Weights of a small multi-label image tagger.
Model: norm layernorm, activation gelu, num experts 8.
Training: adamw at rate 0.001, 37900 steps, batches of 64.
Data: trained on close-ups of made-up surfaces with and without defects, 203450 training examples, 11.9 epochs.
Rows from expert 3 of block 3, named by matrix and row number. Rows with one number belong to one neuron. Each number is 128 + 32 x the weight over its row's rms, rounded and kept within 0 to 255. All counts start at 0. Numbers have three digits each. After the name is the row's rms in percent of the matrix's.
# up: expert up (model.blocks.3.mlp.up, 8x384x192), inputs 96-191
# down: expert down (model.blocks.3.mlp.down, 8x192x384, transposed), outputs 96-191
up.128 084:122100076072116117143068145112146152153156103108142061135095121127146107147174105147082148108104203136133112170158171159210120127150161193122101119150140078124102113204159138160089132115126104128061131163094171148114146093097115172166179094146120151062105115130098124177111196173158120134
up.129 101:148101169166161126147128146089163163170093138118144180080132125101072080106076128195166123201150090120092103105136204198146088164139126124096176162149184121134147154114139136114127117158150096163118109064072149108149111130128120204140168150131085131064150090098142112154071159107126100128
up.130 111:116135120097148142122110144101070115113177115113098111117089115089159128141133108046142106120134173107179108102118113101135140110129090181084085091119116072133160135119124133154141158076162145118115177114163111130131069121155122103118096132132163121099168107106121105116166051109087168118
up.131 100:161152161156083152154189114144180127139073098138130161145133149123065114116121152172155103155151101159072122081141180169098015183123101091094147135106147083114097148144172107099149168125094127107140118120124114106161135166103160154091140192114115177159123142107162110151070102077122096119
up.132 096:154185136104112119111138125140187140146136159125107170092153155112111133130101078130141123162197083133125106126101190143139179118165143121139187120177097146120094103164122160131145082162195102136120095115142162154044118121148142157150122144162075148101142129080189134150100122128112117108
up.133 103:128142152099097077158149043180161135146061134110111129143145111161167064105101044135166125136148089092092074150122186131151147114089099099129159179075151113153100146113118134181093163115123106150131132165136086142146111127198162108136144096166106140122133091097182093142179120081134120098
up.134 096:138080150153154088151127145092159176176068133119147169105119121102066087100085149192127145172138132151093132134125169204166134153138161124104150160165222134132135191139139134126107092119156078142084127090111157110170104114096131176166159148136059112073126099102131117154056188116118080156
up.135 101:115156142111129106133126137135119179176177111102099122098068130090160087114039058097154096147123151104121138120127150107130143142112091153134129152114146103148151138092068148122094170144160063140123158073137106149146045146210160168159139143130144129119130096067129151166148158111089140113
up.136 075:063133163118091141159147205136183148140109114125192131149100171153158099146119057166113177089101137134141162191183087135093112151114133070122112120109148175127147123132178123094110157086085091127129128116075129139148158147144114132147109042112134082161056157136057141148117199103115086120
up.137 111:132180116142124180167147150153112141141128175110100148151134081137125095084152070138133057133149137103132187076107125108136130148100087122178146137103152115193083099156118115115057138149139116103143114135123068135044126161106138124096130167119120133180156135140156173172174109152080045127
up.138 103:139197134131085143114169118105173151148169148100119176070104148106126143139081094133175066188160080091147144062097142119076194104119088094144189157141130136143095126139132147122107092116148090126151140048110113123072044160206137139155146174114107160135148140077155129137151098085063114080
up.139 120:101105175150108104155118115092134217212133162108126149130142161106134108071116092165146092170163103090078138108131166193133126131126129081113175182147169126163095147127137169122103116111112053131060117093111123107100112116115142184214160167144079134080160116125158117141107163143101112129
up.140 105:091154151164107118158129142121120197185148120116091124096094106133158077083070036109109104138094155121079162111159137138155128162080120118141144144135194131150157158089075148099076154145141045120112137083117101144155052158165132176164143147117091118130141133100127142164130177112149122156
up.141 092:124115159142169132104149206160092164159095151152113176072147150143127158146086093145187130182109058050141115078108113125106126149139162126139145139180134230143165116093088123071150109178177081155124083089111182151115166121137117134165118155102066161058129147150138134123110144101097127133
up.142 102:099096164125145097145096152070161198184108144085157175110095131102071104128085116168143146173108090106074136144162167199147118157122150103094144145137213121103129172118157121121097121128104062152115148103097144100161114129148110192195161104111072164047142107072098085175058186093119107157
up.143 103:135087151094146082112145129135122144133151130109155198125124112126130138124136096146135178116079107153113128137169080130128091145099216111148146171101138176135141145078130163082124122170073110105096146134107123099177133084067152141154144097108115045185163161128103162129095127120164121190
up.144 097:112121140128171141156104102090039149139122179144129142145121122057122171123109129080128113177133100115101166060114147141141148138152146135052112121119140081162113141100079165096144099072105128135052132118166096124125077138143124140111133174151129106082168084150144097105110064124129181166
up.145 099:155194139104114143093156124156194139145122152117139171109149137126122129132131058140131138142200082130131109146098141116121183122163140089159179122166095164119081088164146146130152106152156097142140099124135142117058133109145138143143099109144104128131127170090199160152102115131119097112
up.146 108:181207131109095136103116109142160130134175150101075177074129157115110119139076093129151107188208085134098110114087192154140161136163125144154204144146105090111087125137119168125136098178170112131127099094146147135070061104170167163116142182167112160112164122060201125149120113140100146104
up.147 100:107097128140150134133136089130181162152066134143217078150144124107101153108170126147088162085157112152143123165170118156132113107170170083076107102155114163127100080174143137143171108070115108121110152157124120080123164139051089132155066066154114075118083142158143149108087120145131127142
up.148 103:182159158166108153152205136137184139146074096138141148111105111123076114096141148206143123157149093186083149097163134163115077164081136054100141164127152108126104162137169123098133165118134117127104141096082099105167109168111153168094123160106089151143119143090145151139086090104104060146
up.149 095:147156139133112149181176128100177159155068145125177117151103133093087155096139147151138131146186173175136204111141170186160105128141135100061109135146141109138088128198105137075111129030113112097069149134101108066110115137114140137121145133147144105118098123086171108101093087093095142121
up.150 096:113152138109092112189167066154159131143068144107137158174132143128130076106129084141161104120158072075108113129123179131127100162104082082121160200066150090155082143134148140154097167080083120129140172144125105123150095149159168105111143106162116140124115135108177071128163100065094099057
up.151 100:144196133134080144111169116098173153150168145103123170073099146109126139136088091131171066182163081089148145067095138120080193108118090087144194156140132135140097127144138145125104094112145085125150141051112115125074041160209135142153142166114100156133144146080155128139152096087064114078
up.152 103:133084151143153099158111150077177166164092125100169190112113120102060091137105117198120167168131117122074115126150177214158098172132161114092155158152200106117122177147164142120102113123108081163105121106065155103171104123123120192153194113118098153056123126091113101173057159116145096155
up.153 094:110137128112161146156085105105049150138139181116118184151114123065122147149082101084124124190127106122087166060107160157153138150159144164076138131109135068165119150092097168102124106114102117130049126124161114122128056129146142154090136184165128110107166065125143106123131075134101182162
up.154 087:131122157118138125197135101129180165175083107083154166149132116107080105115133124172149109142157172156039116093161171195117079139090148114104133147114173075116095142158187121128121156085093084128098146123110107082117142122083147177132161173126122148165150093089129128188092124092076089186
up.155 080:074135172146167151171152153108107165154133171123118221129103096153127132126095064160203118182129077096096135090105131149123150126085148088137161139134195153137126135070119124128041090173121075158148098098123134132135095113158097164133143142091051144092152097130128098196140146106116112159
up.156 114:154099147161143109149147113107177163167103089105172171105112110106056077080115148217099148158144108168099115119164150186124082175124139063093142180134154124147126157130174148114127146117083094143107129102067118077197101118093132177117185143115127131128135155113136156145064129141152079143
up.157 096:103105138139165136162101120103045156145096179130132156142122113073098155137088124092116136185125109127085176090110161171168118138140152138074137144127168094177117148090086166075126109081105120154048114119139109110152079136134144152099134164150116087102136075141126114121076080119127170175
up.158 096:163223132102103127102130136157167133140142155106084194073132155112110113137076091132156112182198092143110105116094188140156165144162129143170210139158101129131099120142107160107135112180185104143121094109139155150056097107169166156121142167149105155124150138063192139159111133132107125108
up.159 102:125098167146149088145118154066145183179104121120148186094117103106055125115065131192168142195138104107119129086128173203154156153132159088111155130150204146104143157139122131119095087137118065156111131090108173102124081117128109186160204169101072154046138128091115083164087157085115135153
up.160 106:130159146167081138113089114130163180200113143113087109108136105136095040117102114119125074164133129136087170131162159148127121097112067137114160129115188112160100203111123095121093179139156101110118145095147075182100099150144123218100137130127106091148161111149110140187108151113086098129
up.161 101:081083175172128123153135124104153143136088118135156128141161110146121085080151101180090130102105109144076160154193111148147103123104152042093116123128175183139125144114169106117115176130080110138102110147107130179161162142102113124128147074060106090131086130168072120152094224124143085168
up.162 087:127119144169149098195147125074155159151129135124139110118100065144092127113151144177158137117145162122152142165135114182121202094082149121150167131160182178143142130119122121151085070080165079142173110118107104099102106176132090160145142077086079111121103086147098124162150127095085136104
up.163 101:142159112160110122119126139112168229230150116122121077074119136066104047125087103113105095152107102139085155131168169126145113106120077120117160131135153116142117155126097124102097204162154049106114156097141113205132073156170126241122134125112119101149122109117121155180094209128136095138
up.164 107:147081159147139092150130109093165163167105108089189190113125104097050082108117143212101161158132119160093137110163153200126108174125162081093149166130159129142128173142168151114118131132077094145102147113080124080174100125086129183129194137105131127130140159111117139147050143133136101171
up.165 107:148178137118097152099159121142209140140130130125160146120140134137126132137140052147126154127191094125147121150108117117103166114166145056140159115171099167107086091170164144146148106134141094125148108127126145117082141123136120134136080090136104135125103171100179159147125117129112098099
up.166 094:091080161173145103167135135111108152144088108090154155119109097148131088101129081201127140135103141139079142146134120160179100133093157086165171197133205164177130153090155139123116142104100090147107107116078119117187146115107138139122153115086116098123090106131087152154098198135127111164
up.167 112:116058166124139097104096138096151173152132155118137167105152128114094129145061111141156140217083078113082146125140168204114111113154152122072149143133186144103126201114150121136102100121127077141096141078120148135137145157146120159181139119120073131080144094100081071141041182085089092158
up.168 098:114123159148138129172149111133173171174071096086177165126146089087079093126109116171125119163124159175046130082159160218142068171110150085111138140128179108147110158145154117118123165116112087133093155113136101078127105125081135163128136153088127120152134139077127137168087129087098101183
up.169 115:149126161163166128162142141118168164180070142098152201108164110098068093116111123178124140180141053143057121136145171190119113156128135094103159162139181142124133145125150120087137153116127083152101124085070128088141100123157126204143160141130076169106136110067150139178060123096129083161
up.170 104:098106143158100107154136107088140199201125162104130153121123150102120080076087119187144074174122104106076169100130178165165124136125125097110186175144202123164092146139105147108098135130092064119089146099118120136136097142107131169198185163111080139073149117119155092147109194116114092141
up.171 087:129109144135155117105154195164108164160083157145111169078151155136126146146084097135191120195101065044145141073111126112096136135144155137131145143182126232153156111100079123074154116187180085141120092096113178176105184147124123131172110152105075147074133132147141145110122151106075118120
up.172 106:131136156182136112132144113094184166179064103101143183082114100109059078102105132194134129194159117135061123091151148205135099202133139060123154149150164133120126163138152112126136128092140094140105129106117138093180109131118126198142154148097102195074133159065148116169079155057095094156
up.173 109:143097148166139122147141119090155171172099095097176182099106110110056080095107138217105149170145124159110126099167148191135091187116146071099144185139159123153128160127161159117115134131072086144104151103073119087186081113094126179131185153104127124118130170120128144146063138147155085153
up.174 089:135125154137130136121174177124106187182076144099131183044107130108082113112090099147152093190154128116127131100098140136133149121105121122170175183181179176193148130102114147125109121143181068141101115061085124143102102150135152170131116167104089117111121114117140177156089133119094061130
up.175 115:170190134155087158153176116074184158152155135112137108121100106125103107136165129153145112134163122099138163143125105165120122126089116059116180149110154101123098149161163138128074124076129082123142155101126093110110041160178125162133122087103079127117117125095114084133158101052058136084
up.176 093:156195135099116126101148138156186140149120159118116179098151148118111122132112068133130130154197084131129109133097175128142189124163138118156188124175097160124092099162128152127148097167183098141124089122137160137050131110147143157147118131156085136119136152079194150155094129130116107115
up.177 097:036106172186136092199129114134161148149072104138161111135134090152113104099118127209096138094100128188073143151193139194165091153099169075144148136152179169135126155108121102120136133100128105149105115150136119122169168155075115136119127104100106110117065101145086131156098188107132105157
up.178 093:113111139131167141148097103092036150136119171141129131144115121055119175128111134072125118180136106112105165070118140140134137125148145130051112127127144081163111137094085172103149101065105130134058141114165088122132078139142123138111118173153133104089163081151143110106101064136122179165
up.179 115:108159166161110098174146138132137211200146126100097138095106143147136111105062078143135126160138136124082178100138138159141097170115150094160153150155166161129153126095066164087112120125156039116106108088122142134130106129152133205168121147125109142120123120106149158162144179093114119114
up.180 089:019105160176154130175095132098093157141104129150143112125101080141120122120108114141105121118083145137084134115191133160197119141091158106112114098158221139141139167094139090140077137148112096166112114143139122154146129173122069150110150110061096101068095112169057083211099212136153097194
up.181 101:137117152161139082149137100119170143164052104105142169129151133130065055088128157209100126122149124167089093124130148191157113150109149125142156171148157154135130159120151124126129132152111109137123109139090160108173143114075147174148162152130100113155111125128158173125069204145127090152
up.182 107:158149161183105134149170148118174157163051103130149157086095113131060102114091145216140147192163154162088138094154171197165088206130153071115163133179172136114133149158112111093122110097157098150078118104082146102170100137128126175108164155102111173047097151093140099138080135060138114153
up.183 103:136150180099090070136155053168159134146055124122112123114164114159154061111103050133167139142158111120101068154122186141170156112091107113152151165102149118150116150112115123178116149112148103152120110160126110139128119105200167109134143096152112138104114106082183110139160123077159127102
up.184 099:127101157162119089169187098100152173176091097111169149109108126111067064087110150207145121148146110159084102111160161198163078165095130090119159189149192113179144156129124159125137138119118087156091161105083114103192082112103152166137159136118075135102124114122134126139074157103121123128
up.185 100:144125105108120141155084106118170146148172095076152124145095102109116121143154102137095140112129174119051112118179157167132111166104178143128124131133146038120093116178183122134109175106067105106085130147114094110105134129092120181149218128098148157139115143094123127211099132142129107188
up.186 085:120108142156168132152136082071108147139085152134180111142148111069060168114140151127104143116206073159115117136120149207141106132147176084101156154145135120137112118140109173116157082069120126135064126129138131077125068129103125141125105132173099106096086100145157119106064080110134163137
up.187 101:120140144101099077160150043182166138147062129108111124141143107161166071103102043137164121138146086089092070150129185131151146112087104094126158180075155112153095142117120136181089166115120102157133136162137083141148108133192158106136143099164103138123131094103174095143180126091133115098
up.188 104:105105162159151086119102122080170176177073113103134175083116105107062096118079123197147144203124094124062113120158152201123137171118142100106161156158192129104141179115149105146119113137131084162123143089119150097173118138147113178166166128107068172053151127076111081175078165072112097152
up.189 120:165142163146086116157129132102140151143129132088087108103100118149072110128065166116142113171140143115125161116112151166137038155093102098145181171125224118106111159127069158132088142124140087113133154113121075174130069186169145166096122138123109158087101101094120069144126164067127112113
up.190 111:115111136156153123155139144101174192185097113128175134090105132108099093104079129203113128177155126132092099124139197169176117175145133089100151138187186126157115143155138157125120100124159067162085097083082151140167101099124109174162165142141086121049109139129150119149078164147150106124
up.191 103:143091152171123135156144119084156170171138146133136140108125130118095099081112122194119107149174117133097090116124196197171113149150141114094172137183187108150121144149141156124117083130156077161097081098113154120160101132102117184143162143144048131062130086152144105167083143164113124124
up.192 084:142093136126125109115158159159108170167057174101115158084169158121089143133090105114168112211136093064149168083106162133106142113144127154126165170192138213176132108127071146092153113150170083129092110093088139178076161173126137147157099155138087117084154113116151139108087145098068120104
up.193 098:128176134125141172158140127169110149157111150071089184144141085123124093084133046130147062140173130080102152060091134123145089167115098112173150142088156132178100087141110123108088161170124090123134118149144088138079114155125159130103141173100132138151160137111185150193171124132082057142
up.194 102:121114122101151144129108138093065115115173116116104114125102107073149124133133119041129101118132172112168111098118119117136125107135089184062085082115134071144167140124130140149147157073153146117099166109166117135138062109140123104114095133130151109096173102116118102114153048111091184127
up.195 101:099165155158124132171107159108149177182110134113105145095103130115109074098069120197154061186130115133077123095173186193154113152096106131099165159128185103130107165118131116098092140138160088169110152079100118129114083155161120170163173167123079134064180105129130093165111177129131074138
down.128 067:124120172144182088091090097155161122114098117091151137142177111139120132135083123101070134049160114170103108175130127135124180124140139118151104138138163163106129115088105087146156142116113122153147112161143083098136164113223104141106131086198190104148119099132119139163084156128143138135
down.129 101:154048090112113133114142039142176152140100121097158094145144166147105134147133132140107102117160116084146096176135197177154114129121105113127151179130156067171109100126168200167123138155096147108172143125078072111130101076107134099157122128195062126147141112121188127098133075136119148045
down.130 133:193094165113065102100164145073147114118101131114099161081125175088088111104130195207181133153160191162124125099128126210161101133128148128112166183166174107147134180158178164106140102111165142113076137104082152102149118111056189115150167176084108165109155147080166145070082141127110102141
down.131 104:114143090162098142130164115081141169185091073123169092125106106124103108146130141167149070104145173126147094121165140146147163111120140104110102084157195092116186057158138115155147112139131120135136110102115160115103161132217092146161178144069177120115106108141110136144139166121151134106
down.132 122:174125117094135084103082144157135099079164163139095101136127114111163160149120157058115163139126123144203132135023139109121134096153144139149156106118055142119083163149112141119140099079131131138121129165181112148112121173138159099130089112168150128125106115114180071097123032124129171122
down.133 118:119164170127127133122125100150125143163092144122128128142165128160154100105114058174137106126190129110172132141126169100168188100125094114115090137114134094147123086125114123149126162173121108142126101133114127138068119077255117131100188109168161054111098119129133123157140111123139119100
down.134 090:126082106103119155114132061120161168159119113086138107112156188124124139172133094172137104144174092092125071157137213165144085144130106082136135156132163080132104127114191213172157129158133124129157145087103117125110103085133140107179112141197059150127106111115173119124149066134109110043
down.135 086:106156117132133130071110151154096148159115113121153083131205109143139119134150105056057168072100100110079162172131060056122133107139142100163102079128117168126128103103124102108187149125107102127116116166190123165117186100151113169128076075134130099163089195153083168156107160129201103160
down.136 075:095142139105173117169116145144082085060128160102140184126082116112110120112107099119178131178117110111162162093122073122088142144164100185130139153075105141140138179110109134136083163072128142131115150088123130089120149140064121104103091156147188147114197141140080129132141111138085117119
down.137 127:099153109142103173129123139088109165165112077109162136147078065117097101161135118130166089115073155125136129095186066131099144127098116087132095071101170110099163097125152080154086161182110125124143159146164127146144148165152089139110138128045157131145132165142055108157147176140097102179
down.138 124:090076131119171090118062109171125121092186124132157076146137088153194154181149088100071207074075119110112096186137094103077104117113151118168123121126130150108113128091124118136144131075109112168144102168156100137144152113184101109138088050152158118140062121181086148167128099193175157159
down.139 064:115126124110125139147109096093100136147080121151129112125143169098096142153152142207121080129156064118104099118178173179134107151094117085126117144111219100139111160105174176154154133154118149143133150134128127179109151086105111101171146178152034201122093130113149109125157114140102100077
down.140 085:115155102145103136083090143116115183187097078159104057113182148122109121182138135100077154111137119142087109144153108150136121123120154099166100071173180137105131113141132101098194116132168084163102116170166154182125153115113118183149091124109102150126057158137126135162107149123219124151
down.141 085:083162126165173121150091153121063153168178135181103130130090126133134188193115106084174156150127133107143125115120146143181084145180179103124114062114141145090179119084071150089134081120171112130068113135180181156085104137131086161126084136151136123056085103140097082119184076094142182126
down.142 089:164121088115084177095168073115186141146084111102160083118174184138097105137163132165090104115190121110137075174104178147137112122121092109144153155171163071157103080167196198156186142136119150130172125110082104098124118089134149113161111127166077133163107117121183137101114086132145099049
down.143 122:116119058123167163162103138196102127105114116123161107174095067173148140115152104095110132103050072071159138156113082062081110161116113121166123125083106162163123114087098111172098165134102129150162122152132098110153150132056092130124107097156133143126138167167105123144182120158126111101
down.144 089:155101154097110145095163161151119148163095191127097171142186173124079161058122128103152126110163178125194203129078143134167122111185119124108143121130104152169124141192100186099130104125135101056104101121140136103088134119034180117115132149168125081130153164091177128082126077112107156115
down.145 126:176132120091133081109104146152136100088153166138088118124121117093154157145113158062123147152147129146217141124023147115134134086153136135141159114118057141129087164148110145118130099083139139130124137159165112147105120184116162095120081127171149130128113107098193076094117028112102173116
down.146 126:183125141088121082126102130136140086072158170135093122143129115106140151128126177082121166140123120146216147125040124138111161091139134098136158122101063132124079170152117155120114103078120144122130143163161103127110103163140170074125112120148140146136120133102186075090136031120105173131
down.147 123:143093116094147118107093145180118158153091183131081109162156126119131156074138133065094128102109125110158195139091102077119114099183108154104146128088101176143084197152093131123094134098118116083115135165170094161123149176038153102118089117170106090153181144125139106091121115127087129135
down.148 122:107127077168105158133168118101135187197133095162163086127124137142137140167139108156139088103119142082114070132157165165141165137107152126131137096166195082125178059137130145138139074157140097154148091095091147093091137112183078157189173158106095157093105109156113125156132127125180130104
down.149 093:081158107158137156106145159181090169183114140171119118163162141159136124134137078113104104092131161125099151127127172070165115136188128130125060043152160142109145075158099099108132127149165108133117060137190164160085169103168098150108156121144140108101088146176104106176160145147188121143
down.150 105:090147189143141137126132112148110157173087110124142124149156106155159102117123049186132104105183144111171118132148139108165176129108116096111060108112153106137151083120122101142145169176116092159123102137128136131087126082249110124106188101122173053108091138139108124162140120115142141117
down.151 119:087079138114172095116058107171118128098184130126156082146137092151191156182149081100070205077077115103104098180142094101082100129113153124167124125126145149109114127088123120134142135083104104167145099167158102142145153113189098107140091049152154107139066130179080148172126103194171157162
down.152 098:150059091108067132112180050118186149154094122101155101129169178119095104143162145167113107112160118113141085154126198177145098127122102109110151158153158079163110102153184209159165131150111145107159133116074108106132131079119149099169124137162076140152109111100186117091125100116117152049
down.153 088:129127149085101144117143155144127138148097189119113166157188146126085144083122116081136122099157169146201199132076146120143134081188102121101133086105096145138120138198099155116121109129118118049117119136162135119054146126054170111107128137167160078147145164087151109089160097099106161100
down.154 072:110095129117098121091152108113132155156110112108127098116152157124122156148131131159138102076152152107142084151133129155135147129129156099104103111152189115113169094141139166148163101111131131138138106097104145118102138069245116102185184138105153119095135134122123099119115130088154172084
down.155 069:076113183119150115111093100126089174164149142070151156115091153097142154144095095107135120126136121089089149132144119110144111155147132091110097109109255144120148137100117163095120162140103089122112139118160145150129122084179106095148141091115179068113133175126082105132122140113106185123
down.156 113:128080117131074112107184081094164146153106099121154116098170187104102127151114149165137099126173117124115078112143193207144113146124132112116157143172147088136143100143159181134190090152140134108142120106083163113116125079134143120192136174135100159122110116098178123111088133100133169079
down.157 078:129116146087090147092171170150112153161096193137094161152194167115100171066138137079121110096160160145177201130077143100172132094184122122094101075130111155160133123196086177099146096139133117055106108141165137141079142095096180111122137132157140070127150181086163101071135090093123189110
down.158 116:176129118093133081125087132141141095075157161135103104138119099100142159155120179075123151145127117146221129129038130133109165082139138104146160115112062137118083156146114148124132096081126145135130142167173103132104118176147155091122094117150145145132107106104181066093128017120102181122
down.159 082:145076081139110155115142035119161166172086128114119062133181159133090104122140127150104080131188102110139089142129211145151115087136088133101141142145151073164112112155155186169132157168131137102169136126112119152096095101117131104148121149195068114134132083125197113103166101142107126045
down.160 095:131116168084120075129171127157086118101100142112175197129166141129140172130135165168169178097091109123099136124122079139091121168133189055162153167100150173176140143097134173099131110103121125138096113119102139086145182054060157093181133126091121167160107241122087173104136111130122145141
down.161 106:128116163060121094074101149082136140140152150090150139104114137085148148141107121078117154106165140135167125120113095118123178085136155143112146117132148101079123148161155135118105104097109096127117141103107140116117087135255142113153162092095205051121159154112105074113060114099136152140
down.162 107:108155114117142171097064115104100180182163141097120114134113100106137144149108116081127067123096111086086149105135093118125165128111109120089151101096200104093119136120130100125068143177083078126149155133165115169111113183244093125117139109092122069128170148139074088146105133116107139162
down.163 078:097146129114155095110101143165083153145114129077135159100208150151127154182108100115106193128127093103069146161138096158131124174128154105183116124111152164102139118082127125080162111127148088154110125128162147106122170078103134168136079101155129118152105192115112179166092094095177137137
down.164 108:126087107113082112110165086086169148142107087103153119099153180091102108170115138157132102124169120126137076115156193199149126149115119116116140139170162078140142108141171189147169112169129146109154130110086154129126101072147145106178146156133108136139101120086172125117103133109127176075
down.165 134:150133138074143074109086145150133102082147178129081148119115129080152151141098132062126146159144129144208155111043138116128122096164127154132159126096061141121087185142110146115104104085139144122118146145163117153106110178087163076114082131164158115132138118090172084097118040117084171123
down.166 091:116111155090104118052107125082113156154150142104140127101153149095141153171121120107129123117161138099128118113132128143136164125119152104083149084144202082080127120155162164121127094146117100121123133122102148138095123117222114109174148123091154090105132178110087070117072119098153170128
down.167 102:169053099087108166090156073131181138137097146080136081133178190133114123128163118124108112094189133110144084182092185144142083095145091133109169175148184091164098107157182213158162148130112137113167126113078099104126148085125158079157107112191092089158146106118184135096117076140108124054
down.168 079:107090126127099120111151095111150163164097126116144105126156171128117143152118113162134104095159140097133103134153186175151130148140141117094116114155206093115151097153153169147139098137127121120148116106094153138090131098183112112199201151145110129094115138111143079125132128088152158068
down.169 105:171080082126100143133176057125174144154109094112175081154184141152116119134197143163131125087131129077129079178114145153122069093096135086136143176138166102157105088136193187178183126118102114137166115129070100061145171082049130126215103122143058179151099103141158146116134107127151122072
down.170 065:112109106112106129095104096123127172170064125122137111118125178113095138178121093179104126140151126099126085129161217161161083163163128134152158122150217089129125130130142182154148119170147132121121130147145143149098148087013116103180105169194057155106102143124153108127161094159139119076
down.171 077:085136114156161117134089116113066139156183125188114092153103116128136179196147113072161147130129138102145108126125142148166100133160171101103109064111139123094169098103079163114162090114147127115076130166167167144076113120135089156138088130152141116064082090132102068101179074092151199114
down.172 084:139082077123063152114159051132154162173079126099156089148131180160097106135151120148132074097125132077138077147133197183147115155123086118115136145145208060165126071144163172179120130165106133107170128105076094122100124096106121118174176160172057145123130144141157117114124121135152129066
down.173 101:126090121134074110104170073089164153152115092121149112101161173094100108165118134153125098132187119131125087110162201204150122134124131118107136124175139079128146096141161182143194111164136131104146125112097160136115111071145133113177123163135112147125094106094174126118109145109123182082
down.174 066:123084108133129152091087078108110164185183111146159074162128087121127164158171130056126131082126137107136110159119105178108138073141161120078145093106155096100145114115122176157123120140090089104107143189145125077123108102163088140138070102149146091118132086128084096090152094124121225136
down.175 133:074143112151170158143066129153098178158156130119136099144087103137151141192123076116098111126087098091073128129171111089117123142097115122131118103123210132096137113074122111140116163157117084167143130133151117205105161158229060143124122085127116123122108110169067107192134137164129112168
down.176 119:179128110094135081110092142153137097080157160139096104134124109107156161154117173060122149145135122147213127130023142117123145087149143128150156106118054140121087153148110143121143095082135140140122135163173110143104124178138158101129087119167150137127105108108187070090122028118120176115
down.177 113:128130178082098110073137143083111133150145158135092148105116165097142156117107137125158096129165152118154132069110123132164190123126135117089136106132191085112120147175136164097091093140122113104119137108111136159093072141231145096145230151079167099099145177102136057109087107076129170130
down.178 083:164091152092097149086161158151131148160089182118094169140181166121074159058129131097146123101161183127196193138078138136171121114180114121113149124135109154177118138196103185107134110134134103056107104129141129103096131112032181116114129141167117076140150170090182131080120078120110165119
down.179 091:119149112158117155038084150119097159165087086137121077092182141126077126165148148128075131100136106113064113161194092148131118175124136100174073103166184130125132143117150093111180149149153101180116134151128141160129153101137093161136128148123099174114085187159104153147086145136207087152
down.180 108:125117174081119102106129125081103114116140170123118183116149140089135164111107165114182121144120117129124174087084078165118147132146142068099148139078166139108119188139128149103112094120111126097102159110143136119106096127159161074148154154085166126117169206088100067081104092057088155151
down.181 098:115074159108102101093118103079130146150098128091119164081136204100102124140100090136138124125156138107124092101146159192162114165137134126119152171138183098151155149119167194110128112152136125091113128096096161125127125092105162104195147170150116129124149141104142130119096127108126119123
down.182 091:133132128142046146113174064121138172188113158140106085127137181142149112114135119162146044127148153095111111111133189165161159147112105139092137130143189060150126092152121157127132132158128106109146123108086111128090090111231122108170215164116087119106149135141153082111128114089156142076
down.183 119:127155166114123135112127096148130151166102141115130130138157138156153103108114069171138105125192126105171124143124173105167194112120093113123101153119136087154119088121120141153125163189123107146130103121100120129076108067255121133112184114174155051117098127126135128152137104135135115094
down.184 071:126110136089112096112124094128157147147103127123127107098156177129143154164107076131103117134175104119134076163129211159148148135116134120146127147139160089145134122114143199138177097171133143140138123117111121152086096063180134098178145139183086117129101135104185102123130069124157151061
down.185 095:119098135141142129107144104132131159147123091140134113119141122127129159138094131142118088094159144136118075142133147150142188142127171098128115116159207133127187090109112130120170096145131112162134089120117142129120143095230096121167169151110126131111119105127122156144117136120150166121
down.186 084:112096125107124170072108186163101181182113177139101134157181164119109170091140093056080125072130185120132183135099140064168108135197124164099106063167120161133136142190106132100132112131145089075103091137183146158111150156052146144119121121157137047123150170129129095126088120128154139150
down.187 111:119169173130122138120128103142115141161089139127123129143165134156152099103119054171136106124191131111175134138124160100174186102123097113118085132113136095150131086125113127143130162174123112136122100133118132144070119074255116131094190116161162052112098125129129129157142112122143125100
down.188 093:151080066109110167107150050133168147141108119108140087134166170144094114141154111139110102118144109091134073153109193145117099116131081135131156161142146077173108113134187210180152142143119152116177134108089097120117117089057134097141101147184030168158139101127174137111149060144106125049
down.189 146:161124145125107116158148074142133094111136185100054137144133156166125124105150157162119095164151110133142130107071157186145107101094099147140179206118250116166079131123110181116146138111080118120153115162104071139111156093169139079078162132146069140162146076125166117119133085121095170112
down.190 088:126084108125108149123149040122172153155125109110150102111149157123117121152143106156130072139196096102129074141146217159143114112099124111117171158138191076159114085126175198176177132183114114120168121118090115132088122071167118117171135146151079125141126080115182124121144096147123127047
down.191 077:118106111107125121121129052138145147142076139097139111122158187121119130165143128152122074124167067106099090170154209145140092151119097097128124177119187100171104140102160193162167141147124161127137147108101088165094139078146131085174095140209068132139121088113154111112134081120092118037
down.192 069:113123104120134126108101099123095139161208130151138076166126123124152175192179123051124160092121145110125105165092127136133094114143175089120142092103143117097132104118108173122189096101111095106094125182156135106112126101129109144147053093170146101105083099119102089096171068106152204104
down.193 080:052132150137113167118088118077078169163097092105150124126132102089140104134157035145148100113112151108091132089220089150143125147104114115089048079117177099116159132116151109160097176170114110123109161142159145157127137112159101112129173125075128092114138178136057094147149152134102101168
down.194 118:193104168127069118103166160075135109114092138118100157087135168088077114089141194196172138144162193167115139096124114193167086125139151120102165175163182120148129175163166155100140105103161140101062133108092148110146121123047186125149160176074097151111160148095165148068081148128122088156
down.195 073:097064107116105114092137121143122170148089102144172117108129145119146158151099080125114155098102117095114085140159139108138109183142169139177118115152173129162181103077131166119175091171140134125144108116131148125148148076009115112195112150140092122119131187127144143129141118133147123088